config.yaml
model: "class-conditioned spectrogram diffusion model"
dataset: "simulated sounds of rotating machines with and without faults"
train_examples: 39062
n_mels: 64
hop_length: 160
input: "log_mel"
spec_augment: false
win_length: 512
conditioning: "class"
arch: "dit"
objective: "edm"
cond_dim: 128
targets: ["speed change"]
num_classes: 3
cond_dropout: 0.2
norm: "layernorm"
activation: "gelu"
mlp_ratio: 3
head_dim: 32
fused_qkv: true
qk_norm: false
dropout: 0.05
inner_norm: false
patch_size: [64, 2]
layers: 12
width: 160
positions: "learned"
optimizer: "muon"
muon_scale: "match_rms_adamw"
lr: 0.0021
momentum: 0.95
nesterov: true
orthogonalizer: "newton_schulz_5"
adamw_lr_other_params: 0.0013
steps: 22800
batch_size: 256
epochs: 149.4
lr_schedule: "cosine"
final_lr_fraction: 0
warmup_steps: 1140
weight_decay: 0.2
adamw_weight_decay_other_params: 0.05
Rows from block 4, named by matrix and row number. Rows with one number belong to one attention dimension. Each number is 500 + 50 x the weight over its row's rms, rounded and kept within 0 to 999. All counts start at 0. Numbers have three digits each. After the name is the row's rms in percent of the matrix's.
# v: attention query, key and value (stacked) (model.blocks.4.attn.qkv.weight, 480x160, the v third), inputs 80-159
# proj: attention output (model.blocks.4.attn.proj.weight, 160x160, transposed), outputs 80-159
v.45 103:537484522553548463582623468405552464484543453460570595576432510458474430539452472515562514521486480491478614507491531477408543489495466465466584460492510545591566471521511480559417583483471537422455388497547471548542463561374424530560461466
proj.45 114:469519472536463512528524515587541558481509485459530576606515499444505426554493587522515563486505533519487608494560431444443545500445463479542589487520497553457465558436403539457466396554530478464463569520429545516539553502388582492478453547
v.46 102:543495535508473523528485561487545491516493504496578536421563473511515399375516489527546459561567526504533377539496605518496496485554504489487442517490516463478535481615486486581403528518540436497436550461498478513567514478509476517525480506
proj.46 105:502491569452536497417424526599441521533462555549528491627561485554494355552530473464515557457458487571519543490483484431560499575463536505514469401541546460505434497635573491456441568558449465421491592567474480502505509498515468487498516470
v.47 091:470508504571510515550568575490462589500520512544538497527378504493505498536545520534482473443477551574445539484493432540542570507499489519501608530502437574436458469540571573410466459534454460403428361451529492509474482511534586405496530482
proj.47 100:498452492499437449538487461442584526474498570444537454440564527462480520573577593510462440530457524460500484497542487567434576527431548489500479567452473438584427503526422431461499431568551490471507613526477516601560513495570446497495410522
v.48 090:488370523493431464537400517665507569464496510409472606538511525450503554481533469484384522531581519544466488447463403557619450439492449496488455489512528494474482468444458522494547399545464436534427618547487575439495536526487489520504467486
proj.48 096:472546535481518497524460501352559460519499506431395604414474463513503517483546478509476437462484557452483516493523527525502433449499498515500480542526456454481607493558503393511499516439470357611482564516472449418469410506492530504589503491
v.49 091:525447532579468468489470520640564438518548505426528465485484541541460562614490501544584480548553614517502587503515494460423521518510482497487414508539632454449426475414526522531530476461488355538405411609534480455542541526433531514540505512
proj.49 093:568487502497526434492445487389590442536464541484544448565548498573507552458535475471520548482476502481548479507461539412571519506432507471523412443538359617518415483516549456402416464527520602666461373407490495521522555490464531489506503516
v.50 092:545529511483520583540533504672505553539535500477486584388516491590525528541472536450522564493525484416524532491489427523628486504493513515499494504482483367534533478379455529520470464487513515399479470550487540463536466429540482496498444508
proj.50 093:474502560517496480526486439392458457517516466553470558515560448461547518551472377522482513469532521340553546529501469544468512499476525486508344424530558489473591542553563423516537581480467383475488407431458551461520493498582499521548412437
v.51 087:443568419482491522551520458482540437439433495470558438407531513499495388452504501486566575453479486548462473506384478439520560483480473507466441553498603528541505484430511441503488482504413581547446627512458497436533448542500472516492520447
proj.51 094:495478527518474499525424477534458459542546460505423424544385550554493444586462534524518650517523468569486510466561491476435494441518445514527428518518491493515508526482578461552554576482591472525439310522445439433556539481472551535464594491
v.52 102:464518474479522490473569470525506502533503553504467506525527501535500560458528487551503530478505446454474594506525548492437484484512490509557440479474469560440413521453536550478659443513501554680521280592499588538513536445465482505525538461
proj.52 099:503487560489491528466510573468563418515515533505480492365531458457519522423574521492500507509445570539489498509531561453404446442515490486445520488482560446548462458447440470505568496461502653536447374431486554523506490532490546502525569493
v.53 088:471510497456509548467515485505477472553509525498465501416613503509500503480613557478484489527537445500510601479482510499451502484440490546493578483519510367473449477462470666539593490503492556451508417395468502517448535629572519520532518528
proj.53 096:520541579530529454458660461525480475447554519524512471501533463503489556484557431504516524447450524492521572524521469538605545573489552472490567450475408509572592515554457433450538462513481554296512445581555533493531618442528490442552499492
v.54 121:491524492468534554554373471514535485466512478478534473430549488470485474630536519468469424549468403505540507537469547550358494524472535502483466547468541461406473521594440500556468560502519466398463472411515476548531540562505478498470540523
proj.54 129:490483520550483459505532530497469522520514479486443450547514485599521477450480541531489525474551525525447573533522422515710554541425537495499550516496452502540564519652590544534453524544479584519481469530522379512476572516433465475465486495
v.55 087:474448525572437431520357562421487506559546541484545543500500476497528572401492535568457497502499617517493610561544572546430494491543484406513530483482525566412444497522501437526496532576514527447444412394429527437534544527486465475494553521
proj.55 100:522488526508521500495471577467481513502489447529447572371467439566488413644475529497551540495523464341514587505447538487469546486442503509507594550503484559542516519617465529472464522517477645366520545636542418480490516564439523548503562482
v.56 081:478438458493453538579353521449456472447513525489545529501423499507572563491565574521454542547554451472494523540523496440556511522413511528562432478516485533574532534548521455522514463505506521463487497501478534478491405548539435508464577555
proj.56 088:472501554498519509513555465513462487496460473499444500361495515507437425539549439480478472455485525333470458481475550480385477504499480540517504517552502449471545503471462470475489518463525504542458531485462476451476637518550562458477476512
v.57 092:492524412486490515486595506399496428560521556560554599505608491537513389557548608552471477461475486450558435526475545483464497532539511477541510398448522602517539535508394435542551497476566594676474384479472426460530477550496473529540455533
proj.57 097:431501497510507454443531534636487478485442474441426607436402476589532384324542531503523534486485478618534314482459456550567513462413514566541535512484470540484461561484436521450491443498500557596459380567473552544492484479522516472512479454
v.58 076:537440487587521534472517522550441530520429530509480444593398498497479574435487523516512534527519493415525518490414455575431577514482567554473468472435505515520554513500536543463598517484499507511517614546494455511548457496481535504545524524
proj.58 090:574544401509499434570569444491508451550503482476523477607499493467574580572526466545514530484457501576452515458561488531396530485503535528497575546421576559442513543379507451583502488483498433488496481560588471446488501492483453571539543427
v.59 101:461514551431490467453576473522509547505414496449497477448416478491485427518488546478593415507388498585489525456498543478455505430581517495454478459521535561450474492681473504527432557423518461446492521508526470525487550473459554469570534472
proj.59 094:484543476424530473475479430537464499507534487452613472541511484545487489637482478543487519463521464597563555459497449501501507501529456531509574457461435379491447545471498465473468525535476680442568367468503447576472504452438503538554530459
v.60 086:461490594621463515518503510496535441514549423529547520543535516529473540432541486477515581512475556515463462488616501574449479510480509502590560500442443478491456468549524501542394512508563440596498479613473506542478438555438505435468571574
proj.60 097:485514524569517461444486532467452385450458453519585450538514473510575452390524449577476597487542507492474582509444512570506456534443519498453490476442469466560401514521515567482469523440454486567524699402525496527514523475456536490504562485
v.61 079:513446522548488394509541519495460543505551524456456495413505511503471506572484534505641415517490532464489527480513547577467433514568523568536467564569479566561518507432484430455577443496484394450527402462473518499480511451518552524467470422
proj.61 088:472524468547511544489373461444502544494573556491561466488487452514515416465530455492539497467469547520516522523470514613466484562462533382505424425557525490391496506563488502520439546547508616496575496452443511527532516547502484476474430567
v.62 086:509525513466567484492565566428598426532482569463530470547457494508495454548476481576536547494540538533463497465514546472508512453493566529501469484453497538649561519375527527444418494574515602548451457498465567477490495484452512448490460484
proj.62 097:456526529437447533457517434601541529477571534522487475441507469458524395408502487438564444467473491413536491501498515488451542448465541424532550520468566455408542510544478474590524500550494478586450501462468518492489428560464453543499466531
v.63 093:532536423498546500451638466514403572535606477568443520453451425552560524567452439527564398494504539513482438472473538555544493501513519483474517545434503499470521520427515439446498501461562463503523461586457505552542423436482483502488531464
proj.63 095:544509465488471518551465483467448519477472529599534527499465443461443463492510533492504417476511527483431396557493507524442494471559567499532338457486536493514453485378497525470595424521402609609527489378511589534536474442514464491465535466
v.64 114:532532500555433561581565511528468465485519505581502477610442453460533594527468465580599430439564468480441568481436470511509513530433544499469492452447469525442572439419573401472401498482486495436544451534532528451452467464457479509548504561
proj.64 109:451508500577590455610476566560459455449510496505522447534537470486464391464527510440614441554453538496442658504536495533596544499453523480490533490430553500567471561542511494513444577504536486546544444512537398464487586578434521469573524480
v.65 103:452474458441505550554437572507427490447515565555503514503460443574557549493410571517387491551520416577507483628477565488502527547458537482453557445499532511533552509518527433492475466549542469471639535492553562444514408466587455480474464421
proj.65 105:497516461445485476555535480534514476520478549485456512329498450578484527485411485510370493543466590439527503576526564530590567501502504486504512457480449492491561558496485615506500469626487576539612570499487418505544461506528592515507436586
v.66 108:539507552495544400435432568558550502528542421508481505540573526580486462542569486409473499586491568558497563511549506524553481527475507484572445529499550498501494555438479566489623511513500455496604484441501453567460478426554521447486529465
proj.66 110:506472411486475600426487491463521544521484462464599486590534526535494576494565491620442474414536458572462505546476470506487533540457461543499556528495494442476513451529483472527568433524524468466551481508440570524465513567574515605529520566
v.67 111:454484456547570379587526520430497493506496519468578533432409508568536563574494485513518511459584577503520559436522443551476449489459554495464457477512533664541531549403500363483512462555560452520443477454439468495508526536443515539462534508
proj.67 112:531538548531422575595534472600509503515546538424479569453496520526462411442518515521534583518410418468540549418514380569478473521515486511597526506478429503488429485602464560504534491560477487470381519708485489497560396443474493439438549476
v.68 100:479453489607431568530612507447553437479449508472549565558504443496562528550431482522554559448544467555464460498489522515551479577552483485474565515507499572478437405478511504588619507486530589472478436588469604451592411481465553460588425514
proj.68 102:460529424573580452503478515565496501541503582551545532563389455466479447600502542529528425556479480513432535449540477483464553577655512448577488420496592480575462550506524502412499527530447461436526549508473481480583413570451438495556447462
v.69 102:501512474507599491591507537559515453552499461506597562538427460516486457491368474474445553490525457432490553492456436549544494567435487465436515511487600485466496446454518433446512535494498373444437577547559469521588524504364533497433439373
proj.69 104:516526534460410482576435420512502491507394472497492530547601465503473534351372501500470523439445521576523512507515462537559470603445504517572451461491464499500508466454563476552464539503461401522428459560452585473648522482457447494399490530
v.70 107:519600460446495441541449431514505485524508490542479473439472512522440432524489469488422533509549450406478470461613492515489541451488480485448472488585522575488601471435526429492485501481435471503579563478466476519463495519410423428577522558
proj.70 105:471465452508507532571465574567429514510505487508486489511538544466533386545499515505361596447493511433454508481393466479474545458477550554536476509554461552512533516609524549516541454531580458471606521573437476567483416481430571580618503499
v.71 123:456521398427453476584509568501526527552532478476525469590501557493479557500421424471477543539544552483443476474623529524498506538392493481490519474411546556557475568454516509506483545434437489459425444567550496498537528516420548518395527648
proj.71 126:523468586478560509632509435458510495435475483519479500496514570486541536467472557550472525474450455521425392467423450523535553546461492508450486513372441433433525486530503469491497557455590507461459538514497477418545559469412472450451495342
v.72 105:505548502446511454569560500523468505476534536481554550502490514547542497477543419484445473579582488449449499566429564483592598581481541477492442488426509511537628516490492421519541419517506429488584526480518560464590481479496451436555483475
proj.72 108:553441479517472512484469511619445424505470504501447558509499487552524434447519513561446554423461510569435510557556515500552618515513472501568498477427479483496516488523459566487359514458510620509558422575440477529619463488453543554560486551
v.73 123:501516493570487485446494548487580467398453583518478530536485492501441546445599489426506465437417476500532504530517505536551399545495527485444532459478492513448507523485488375570494531520508436528516511522452413511475538373431452404546520552
proj.73 125:489514473549500529505497432489629455568515557497523514473502452481539496440590553572549456548565525519557488566464524538538430540534510521555483495466511548543512503520519593437501505473475469517535557501537556441490481596430552563581553437
v.74 120:535470468423455492630593517545481469501511487539542465455530545532432545536495642459593466540566401555450531568585538523467505561438481521571500484408485419446518586537498426474480473581524439457567534516475507471529452443493379560502489516
proj.74 118:437546439396503520556489469517568454522525508475492423443442498465571551543477460489546436483455588442455523557471544516451459493483441525442500406434551500514558421404505615542423478550492506420540440476522551513501432569489573421527492565
v.75 119:532491485375550461441525387536433558588464560460463484528487541490488571505496444533525513540459403539515562500524457508562447494485557497570424487491489377559474536484510517443553437530437510560538473460439519479479469465463550528456492533
proj.75 110:463457526385443494490527609515507579473499514446530509449550550504524459509500537493557519471572571556477557486400421466500500453484504492390585480513562500449473422479482478547438441499513563406526577518597422581491512505450496462496521427
v.76 119:525461556409508446495469438529502479449480489495537464510497453509489476560392518450464465613507453524569492594517597523444487507513492460503513503466489523529501562533450380489465529489534540513553391415511527529664457476487418421538490367
proj.76 122:500528457431499559547516531405529446534532473484466525532587475519512532588439514528519498381467574466505478577469579512398492474487505563536461480439498495463525445426545568519538499471502538437537528497511494450607572504484598556508474600
v.77 151:426654455463650604442408511512520518489473505561479525518456544563496438522554483426535474485396461432557520493506472484475487596487487480513474469540485480578575529565525575539380444407525509517537464497509468558511450515479505609537476502
proj.77 141:591341515476344370460467499566488504549491496558533568545531516573506478547521547551545457536598537385536536507465481461494493589480477515504537488502516512416477445423534422440504517411461508521555459461458521593508572496474520378508468491
v.78 126:481561376503537632530454379510430456446481536523544539504507462488547454499533470629520533435488460505485507448454520457498431486424486524488501501530436495504504426515540383576462438432455519493422500480542528533507502589423414530382466445
proj.78 130:507410606502488369523478603507436497578510527573520556510493418451426509489531523323534515562467550525466481463537549470462471517497511508534496507494552503452485613443492596450526576428547437477492437451459472500498471405451553436438493531
v.79 103:466594457451526493361573449561446598449530471490428487512464521459487394557541475482553528534479538524501475484463479415527533461525475530525422574492556486615482528510486554467531503452475432455476492424544509561464442529574482537394531502
proj.79 105:550454475486474504303483574552471629523516469500601507497489576503502496411575493474511539470514434508544462445472455482558474413511474493528452530525508457383399433539482423560437571428561495471468600520425512568462478468603485424439524538
v.80 102:521562495408448532414551462533493529559528510583443517505482562452449479436525455533461516593520463527415528514566555433509542518474508459528593476422433455505511479603536536468527392438406520567558543439542492553516429515469461566461502488
proj.80 111:501421553380540510436521585574492584462538483541561514468418534487564551426512589471501483454523529464407640510442531390568539478446499508536479478418534475523507524551536519529606520397612567541503547423429473499489461499439540509433502518
v.81 107:477449537462511481434549625607510452481522557433536499547550534490444526500486369438461504527471506579497535592546468506462520523512495499467588587332563450528455515578495507507558511520404493516486454508510510406555456514471491473462518534
proj.81 108:474511471474480525437535413414567481490443553483503480546559566447547542527485565537467542508572535602485658555426553494525499555504532502520399561372393527466466475510460495507472460500545676443522503463449497568485514455425499495478487471
v.82 122:486468493483516533407531479498455530461461454423494505486483461583560472464393495461525498539430536520523461472473501490543446482588477475494520515606465502412454490519478480470530635509564525480464486485411544597488480485461579568454515415
proj.82 127:520509456497478512449495547427450557503520493436463514594492507573432520462425488494538529493583440552536459495529467507592461506578470518484528528567483586551453511541540496539467452515450471545457504440526418500436454501487404453471522631
v.83 113:497491591617449529452502430444527523529425389504470463493477486485494413486439504513498536507497541493485437434508434549485476450502501528471448479556549603487465485567525566447433466457462519500414504597529411459458547440488554444494511471
proj.83 121:465494441573525516498561543534489538497507358520567455545454451527503421540412485464501504533509414473536460446452470526440499440492451481569530505540438538521356585615468469516513447481533475543447529498420573453463453579468412555482491546
v.84 120:554506530521362495450465457503516516592530489453423522535482528433488407529510459561516458442455527468455577438554526426510547447495552515591446525520547534413439434572467624494501492508406390544448467455477564464433481463448604439531494583
proj.84 115:462507484510647486434500496416513495451478483477488501539561512461529595519481543443504527554549476424442531478461529456490575469467512449464537489456454537537434597458566421512426470450579529454475540612453502433467514513475451571526490398
v.85 128:514602448381540522469505443560385555417406561551495514479444461473531543479442567542510542554516474512520402458514462500470509471513506461406527447513455490553637553528487479458369528553496515531507477503507500553612471495511455456477503493
proj.85 119:462399554362444517497501559467476555544496588488524479454570478539462526548443479432492539400460497378518425489398491504529460479482488524542464458556516559446546410518537493507467510545514538553539472506500447504595543538478547540481451471
v.86 108:542469498511514509555469575519492503445513436490530494554570523517503485515490555584431537464499587451483589500572508526443446438466448458477587565457590547563454442376466574458528510570478386443443415540537550491377462506484413507450483448
proj.86 108:507538494540494491537479435488451485572460438486511521454523510494531617536515456424467516560486455487483542502485507609509414437479448536500464568412423415485473514539535487550436475474514495505480381562536507466408517504496563527468565551
v.87 109:542403531555513497523480502413551479425496525475533433488518442446592483481467485621605393386562448521496461516473590534536410449432443490578512470463437522506432563626476522536525497559532490475433493487410472451506463454576442474453464512
proj.87 111:435581458584544441482555536473506468582523532513453466501544424452490473520518424402617465606416515543502530511499529517496453428481478440515458541454543506486459463429468496471570425572459580556463522551493530491487540494549563445472442480
v.88 099:537444493486431531599531618508520470517512520452624429449539515598559508506426508515536490435561509460549496526467542537507548556474558462499411452429548504435514446500511453521398505540460452550465437508446548424513562508490463574502530486
proj.88 098:520539527547568465625535429535549466501428483495475462407486519498401453479383458483535507586444550441502520467530513507439491534488556480544433488516441462552432558450488446489425503524491592555523416589436484473547560475543485419528505528
v.89 117:631434515504414404528430462555522493455468427461551397465506525476455575491481528490660508535564591460476492472554516527496482500504496487505537507437532458520548545440498418480501517524520499483403473550488495451528525467532539541551535583
proj.89 119:417571453556579580569493526465515520550493433511483441582504527459524418452487444481631495458417447473430476464450517572596493541497539499507441493430446598464468417545504556525373468551470556508444429498481494478544528556552504428552546394
v.90 112:471467458480505419557486488461474532547536494483497535447523574476445572475639464400467594505534541469430569466543441495493573467559491497607552496432484653566513507461500389522480443515396630538493442457503550452431537596459460564507567565
proj.90 122:555503531479534605562500520513483538424422552473486560471414618491561480564657548567484522475420466512479581473494453474448579452550508514464492523469522535440536429556508595448520508506566473551487425534538462388459436410508510442511596388
v.91 140:456453488507502528481611601526562500492493589461580559450457472520522508451498507487441557541531540541523509521504486535517429468534501471483492564514477479504479475549530462482586376538512477457427460545494544464559532497522494477439523524
proj.91 113:592498557505430495459626426455531463532519595476498578484484437521461549458527524501435521509519475539586443483526507515484391470471486537539478489513494528443481480551528572467509485520480470511479437474508495553553464471479546542413493499
v.92 124:464490540573580519446524547619513495427486498550472465479466461516525460488538547559459443476521494464525463512343588500474461522575498495450488508553465458435505473560507533488513469499567442481544527532574446580373550455580516539481543384
proj.92 113:518501489571438501434480492569518507611498434551520471463521480556485477456550445483460501545517504501490474545589535504489451504502450514525499510527573440547486561562491485512456572510461563438528563525470513521376512523514532475458527668
v.93 116:550517639447511455591583407555528527514501432442499453521472550556448526471472492464463524590476518565448557519641453552540511476417494472624518469586493541510431543539553649464548524555475485491573466450480560532477429423489443485563474446
proj.93 118:452432416456483552529502610449493515464488419521490444462489556568543472370484470540513485452534532614485546523371484522497540449456522554438479467577481411485524435544515376530611402528531453509609470548539463491438503558521547472571461500
v.94 108:460481466510441455521432515418555488497406601503506483450469472400524472452440514515669438484460482461527465469534529458450493492647542562461440435460530533528554520571455521542505504495504453581490520425505430498587429460467574500501500611
proj.94 114:494485432518568524422467445514580596506466583501546491414560477491405434461423518538663481492514439485577428465482528506415478463630535500571494462494450428491408498477474520457494482454500589535465463535498524493611434583476390505534519401
v.95 117:497482595538443398430484520524507522549548507500531494527376537483475463496565547396509493583513471507431548523464525483556605459532485524479517512427526494438549495491507528433486449517464386506485470528572457478499502499600522434513524457
proj.95 116:478526445477572624418487472517480519481478485500486480413619526497506497503541518547520468432486460350445605559529571506505574474557501492495453533375489563481468493491438502523376507510508419487556492470502522535480511513584440583526512539
v.96 110:492521438537547488515557479435539480514494510504475525446412490465519511495481593485511528486491460400502636497442494499403469457515523522502564492565537503454531452457533465457607468496490606513502379553508504514450488521521534510551526448
proj.96 100:465487501495535529510741519425521515481420520461471509481427517493554528503509481520527504472523524313427598470480472487476483474434499537480478457513500468553566535478493582517567535491563558480459556436561536436472446521485502539517488491
v.97 088:519481469608551516509325511373420443519464502482522539467382495558495492426481470482470510448555494512504382528381481501513473498504544508493468539482543369526531478501529474483560537582520497558532623501553434486442530467483447532451478504
proj.97 090:420524518446533468548480544343527424484475440395447472443542525498546558528505612481481467524536526611443429540468480453459501442360483520462559499531470626471534471446534522528569418485557488490473542597528516474417508538480587490406454483
v.98 120:493515428498501485457624543413448432492518450555439518529464508544516547617511574508528501467459532464509725455547529468435532576444486528473501413462521485520483544455587472497595391482489531512494385465490476496496587512495487488453525509
proj.98 112:485480486473485454538729484541444530478459422506494505588397568596489533432504514538535514542503403529546545437469508488583535515478496510466632550464436467548538491522516517504518507512537522552454400506510503457463501523486534519462572480
v.99 082:561442541513499538494579537540495407388463439489479527530571445548523586468442422449466498566587492450441477486557440506506437589458533508462572493528448528561468521498554593472552498507541586462497412570539496501473483471461526440400486534
proj.99 088:491576501513547494550538457456510383618454441475458475545499487517536405508425537529470548485406483411427502466477409512531459596494524486532490496426516540476498545568508449541426514553468526510426508504352573457496484495430441548383492430
v.100 075:502539405469434550529649459594490544407518425491560527553443516543473585464527526452457500489439527538483528498518443409537507549410563522529476462503467507608538541571595431506450485472519513525512389460516417440485405479519474444418553498
proj.100 078:546443519494508421563493551676523540551427569484505525407586490538510461475508540477530526554510511412465439566518441453515517493481524393531509473495596384464474495373463675470414483492467514581548496554550548427537632561507528525462452584
v.101 083:568484512496481431396515517613479583568495477490477469470616451538490497489473438491421463505482488554488404492488433542586448564506497426554433555583463463523515446508525442488469413477460415448469494462507561459459527368575427507534400462
proj.101 089:424536539511545502453319507526541458471478524541531414427567444501484493530441508455470528500502579492561526515516512517379417507551527519464417504536499389551480543550438587522499561445556541517452397496512463439517546502460512450532408509
v.102 075:516480599496524495471378434477544476549509530553542414507563487525547534538526509447431466502515486484488526466516507495477511346551542499473468547501577492658496488419487497473535541524492468505531593479406539598412562565521561546550607503
proj.102 078:501535492473504469436515512483514490445605642524475469566427507510450471484534413461530496472489480549527547523515502461504447473615535460529486522515439542402536592562527530480487513545489438541506563501530482596485547423590444456589545416
v.103 079:516443621487445486451484475543464550418463524439508541565428461386487549417483508492530488547512586523571430473508473573522527446498523493409544495499489546584456465565492437419551378589490363515534515504526508446528521502517606542512567476
proj.103 078:534491433488503498464402465569514473449508535498488539439606545427493536429518475566497497530537503576554488511513471594519524484421474534508562558477472532573495536452436490494443460436543437567522506582552540527481524477551464485553537486
v.104 098:524539524516474515552432542493491511436458503463536443450598441537424504421515440522441545546543474514503437409474467469554469514472524496516441454503487436512548461521494488527446448560569492601449573472482448468446520524466490504484476520
proj.104 097:504477414478507510523409505600566623512425464462518467513452490528588478561507640502513566399413492739446407431525472495564506523533553568463517584569544555499477565455516506483417458537481469553486522547470472529473537500446472497517526469
v.105 094:456509446511513449449481522465556466540466477549421531461440409454474473561505609503506539499463449506520539561475424537474485591461442586461527581494429506500440428592471531463452560515525556492557516387607465520581430584502470631518457519
proj.105 095:543485514497506611458515473543550490478415508483457542536367458531483542476506439508529443499495507489476476604521445573555535587465453445551504616424520454472488513444504500535483410538458522504555528459369533474580483507556491420529452467
v.106 081:528562405506512616474547486600501498526525472536461507491453414515551444557565534502504435509438470422543500547433469520512522537518577526446428518553493547586533580552505468501430554478553422449554474498485580504503440469517481512455471472
proj.106 078:419446576449479499474503556560426577466561490524607437507489517467472507463539494484531396438486471372483540520519475492518553489543565502486548474464484431450516350574489438497434525482477508538533513448533478493472512526546517460497491523
v.107 091:564537577538557497456661440480508559573495518469505479633522570497486507420469458546460507533465504388469456488480497514499523442539532485510477515508523493490510463575479515497472461465449491527510547562468507529531487451496502493500482456
proj.107 094:513482464528463566482468461441540514447536509390470509547539596506503478416507566498441538502563409554486435458475478563528489471444449497532489569488488492463497542509498486547431544515576340483488665486449468457517447536498480544465464550
v.108 092:359573523467454470421657548532612495563503490462510536410447497525534415533501610462525500533471535432577590545489519465418510556511454554460502602493505499534487495547472548515533528451564566475502441505563425543526526531498537433530501523
proj.108 087:576495515530571437568653524516509571457434503519512541455386443499470574478492445444589491515479432421487481474458500488605499561383479470473615537525561423460524554390566533475544563534495578535462511483458538452530498543497500509478502491
v.109 084:494523516496542467518551554458497495481517590543524511612569542486533465531527488459438473541462514518496510556525541471524577505467480426495568405492452491496536636530468518548530392416517432498501631466442475450503466483548562487525474412
proj.109 091:482477486540530461521426542536541558456459592487505470563428529503495549518472474468563483496499513672478501585498499529530533516492522531472535526522548525518484465410501503486425466387479423507479563518571449391530523553493486485502544554
v.110 081:522545472507439416419652493502441508476449490499538580491395468446448494547515488468513500566466444481440605409529534478488523497503506547444452492505561483486510474508536462437498520497444550544508517478394430495445520573540550523483516495
proj.110 078:519444521458542518423681521575427589546539516440496546495531506492475515428481480425551480453528516431480402412543535467569490537565577509505595533559562488514534513413494502487503431512506481500460581473477459624551521510541498481444504551
v.111 096:515457568577482520478693525470461483598499546517504497601443565552489487569442484518416503520478537690450538498538502548571455515498477464575545478499520428465484466567517522491542407496466496512473473465482513456514510482489550513497458469
proj.111 097:486525453575504538495458594607511568446533518482501505495579498483494493458492602537518511519508518498459389498549421527500472415536516547484541612547464626487485558430453485538487465459554381534458390656544501505483572559473496504519500478
v.112 090:458511469523443468462599492486475561520467525536495556555558503524548491526522543463489421437416508541554471527545436449466542447443506571454515541530528505545497529504494496498424518512491504416506532491530486517473498466591511427431451576
proj.112 093:504498510545519546539460498511433547473454554509527551386476574500455462373512505471509450526551507533483460543450469522516555440473522477512457527512461415450547477521502510527478569542566557491525516544570486484489592579560512547430520450
v.113 078:519474491548504464600442475562461463617498544543452469540433556587538597522519487552445501568506469428497582591578542539497407481530521471514551515522596506462515451450513546533459374533403336410476542495503582443457466465431449531430460510
proj.113 083:464563450516477479499464560525407472404443524548557500582317524578473478518538553529467556505520491516502601488532489525529381439482476573521546441537448521585477600598462516448516560441563429556458564473546437515473452575456488479422457538
v.114 091:509440482525464505467579540579571464530565495496519488514617454563531530524420544505481524481523560468561519529481502520478497497549443480442551469491452588457426493528498518535535514450574624479426335521518572475553518517491515474528482517
proj.114 089:529432545434512466441535514542504444427470487630499487532560455499534560542447450539463501458505504412542500558469556500481444494543534547516479435471476415510522516502502537507559578402462503456537444401449558532571637456463501530558475464
v.115 090:541492439432461467420576546466380524487508517499434449533456463472508528627499448529455500597471497492497652488429539498474483515465506467518409435497458415473526498497558513458536381501526485506515462397516432588426573533480531511476504463
proj.115 084:430521458472563485483606464584344540501571503512434430603476490471413416507467590432509539404408489501482437462531575510574540487508551596512530476453524531489588474410520442492462566523506483523556430495469396465471489531480495467500473481
v.116 081:569482482462462505549537475447485446535486483507538547495619505482493534446480513499562506406510504537430450462545537598461552475422512467504508391545431586453501599473529437525417448447452507504429555505509521426476559479502402557468537485
proj.116 079:503462560469395471455433464529506488519439518566510592483514539557520479458488512546549534505478499591561451518532561504526459495535478499560420456520581489510558392503518530495540585496516475495502548506479501452513512488443609511480556565
v.117 089:487512562521526542507412530644513543496532538575475490516609529491505521453475504553497492502499523382516471477530588530449560463559514526482457494473482425477490559563480573543574550524522605524503396529497456630555448447550477479416486465
proj.117 089:527461517508486498428496491453454531558520558576501471633551513482544489556484529455464442528523518402495568540502516515504536553390474403519556406516578528464508492407630565450516570560486461503531474435444554497495583529543546526434453490
v.118 090:516568452512562483552494434442472439542564472559465510474385494562445441509577544479521515515509487480486597501525492559498512578410479537567457474457543505509497540446501561494588502455473507558532465522465470510488488572451523525491485429
proj.118 084:567468531512429456606680557498517471475499510567454509503500602545510497526513526492521493529475542446512495524500556538513491522486471480455474503453556522561529463518440447440529493397523476518481542492551508513502540451429462539478484556
v.119 099:537447474531458533546351509528447540531459492516524470527372492520549626438525438488471543542501459481510454486470476524466498493508495503489586465511476497506513451488529457491482533522506461509470691574441519553529415521449469508453415548
proj.119 104:524541565501558490463466498517449529504523509455544484621516421539463464468501559520466560477534545606505569521523455477606491574417541525481516459540512571513423521488539607449454468526520458479510677480467458479563560509483562484419417548
v.120 102:452518439459543456490447509477459479503501488475430493551419496467431531535489520501477499499485493413487613553418395478417549521406464569476427507474542537525445463472551483447433486514565414568523567422652453434483552546556477550532467500
proj.120 094:441462483533476472504625547537380533509496506484434543612325538494562453491500548501465508538478419590514456468475425544599495450479526514474651580495506425490505493531475521542526459455493465541502550497545404491475513534495499486501546470
v.121 080:543502465467495532463626517353461489545464494467477486545400455531488492519437479469505505464477494574506464511520541540579444537440474503539502526505489574571518423491604441466438530503433628582510457475597500445510460463448514503533408481
proj.121 082:462504455568429486531522513401537547535501505494485520545588517636482494473492568510475587520524490546532405492483475557616455520507467509479402582599537476494537526489534504470459553525526521473467515517520445407485570563481521512496425585
v.122 083:617447469480449403451608494489482467563472495439554443395435489526512508512465471522504550611574477471539565480547467529337429553543523468459473481450515423507571538516472509511572516510440562524492433490551444508497497551465518509470512602
proj.122 085:479492507548411488465646440517523476446517530459515496405444415520470573568547590518486450493439528438455418526560470527406409585521516520501597548528501453510488562407523534461543436526486510538524514586449560544453448469515529495442487544